From a checkpoint of a small masked image model: activation prelu, batches of 512.
Rows from block 5 of a small masked image model, named by matrix and row number. Rows with one number belong to one channel. Each number is 500 + 25 x the weight over its row's rms, rounded and kept within 0 to 999. All counts start at 0. Numbers have three digits each.
After each channel's rows are labels from the 100 images, of 14848, where the channel reaches its highest value: "strongest on" is what is common among them; "colour at peak" is the nearest of a few named colours to the mean colour under the peak. Only what is clearly more common there than usual is listed. The data: made-up waving flags. In brackets: how many of the 100, against the usual share in percent.
# convs0: first 3x3 conv (model.blocks.5.convs.0.weight, 144x144x3x3, each kernel summed), inputs 90-107
# convs1: second 3x3 conv (model.blocks.5.convs.1.weight, 144x144x3x3, transposed, each kernel summed), outputs 90-107

convs0.67:511511488423507514517518457489473505448492526502486492
convs1.67:499495534503508521508500525488522523523542510474525493
strongest on: white (52 vs 22.5)
colour at peak: white (38 vs 3.1)

convs0.53:494496498499496510490552510565524490556508495528504505
convs1.53:522504509512524476506506473512513507523458477500515502
strongest on: black (51 vs 22.8); diagonal band (46 vs 6.9); saltire (26 vs 6.7)
colour at peak: black (28 vs 6.6)

convs0.54:487512500449501508495486479520472483516514492538529460
convs1.54:468502524500510503473497472513524508483508520486540466
strongest on: red (49 vs 22.8)
colour at peak: red (31 vs 2.8)

convs0.32:492505479516475528515467439486514501524524484511489503
convs1.32:531487478505522475481507527516488512522529508460532474
strongest on: black (49 vs 22.8)
colour at peak: cyan (29 vs 1.8)

convs0.92:504507496517493470545497499558498512444493469523491511
convs1.92:479563520458480502538518512509488473515505478500537488
strongest on: three vertical bands (80 vs 6.7)
colour at peak: blue (31 vs 3.7)

convs0.21:475447506470494518493513514521479450487510512549520459
convs1.21:439474492516515478484507455531483522486500486512498532
strongest on: red (66 vs 22.8)
colour at peak: red (29 vs 2.8)

convs0.104:508487532495462481522511524507489542428475500523467521
convs1.104:466485490528514563467505512488516508506504514505513509
strongest on: three vertical bands (52 vs 6.7)
colour at peak: blue (26 vs 3.7)

convs0.51:532534510509459467497490485520483452514540452548506474
convs1.51:467495525515488495521544490545465511495491533510529467
strongest on: blue (47 vs 22.3); white (47 vs 22.5)
colour at peak: blue (29 vs 3.7)

convs0.113:541479525479466516491525496534466507500513480488538476
convs1.113:512473468523530484496508524518507532522529506488505483
strongest on: black (76 vs 22.8)
colour at peak: black (68 vs 6.6)

convs0.22:489495501462520506425482509496475499532516478530533551
convs1.22:501504481516493499486493508490495512520495490464531498
strongest on: diagonal band (57 vs 6.9); black (47 vs 22.8)
colour at peak: black (35 vs 6.6)

convs0.28:509474487506553487527483463501518480501523496520490449
convs1.28:440480505515511481507510453518524458487484523506495461
strongest on: blue (82 vs 22.3); offset cross (31 vs 6.5)
colour at peak: blue (62 vs 3.7)

convs0.142:456495506533479493487501485496511505472477487505505508
convs1.142:522523472499509533458527492482473549486495547522475513
strongest on: many stripes (48 vs 6.3)
colour at peak: pink (29 vs 10.5)

convs0.80:529484507486466490519465494510493500483487463515509532
convs1.80:555465505516496519505519504500469487497458463512502518
strongest on: white (57 vs 22.5); yellow (56 vs 22.2)
colour at peak: yellow (38 vs 2.3); white (30 vs 3.1)

convs0.115:489477501482469473478500536524564500531523476540520537
convs1.115:490514514448485525525518521514509481504471461493524500
strongest on: saltire (46 vs 6.7)
colour at peak: black (41 vs 6.6)

convs0.48:475515529486514490492483501469499494505494483530512474
convs1.48:529460460507505498518473557506503510530506494493485492
strongest on: three vertical bands (49 vs 6.7); offset cross (32 vs 6.5)
colour at peak: green (32 vs 7.4)

convs0.84:488448491506538467484528508549450479523520499475445506
convs1.84:516396520537432520507485514488520497507509509483529434
strongest on: green (83 vs 22.6); upright cross (25 vs 7.1)
colour at peak: green (68 vs 7.4)

convs0.95:493498519432544515505479470430452484513491519474515485
convs1.95:556495496492543542499465475520483476516497497500497454
strongest on: green (47 vs 22.6)
colour at peak: green (27 vs 7.4)

convs0.116:505460513476477476489476502552485497555531475516515510
convs1.116:498538522492473468525534493540511472456531505520470476
strongest on: white (59 vs 22.5); saltire (26 vs 6.7)
colour at peak: white (30 vs 3.1); pink (30 vs 10.5)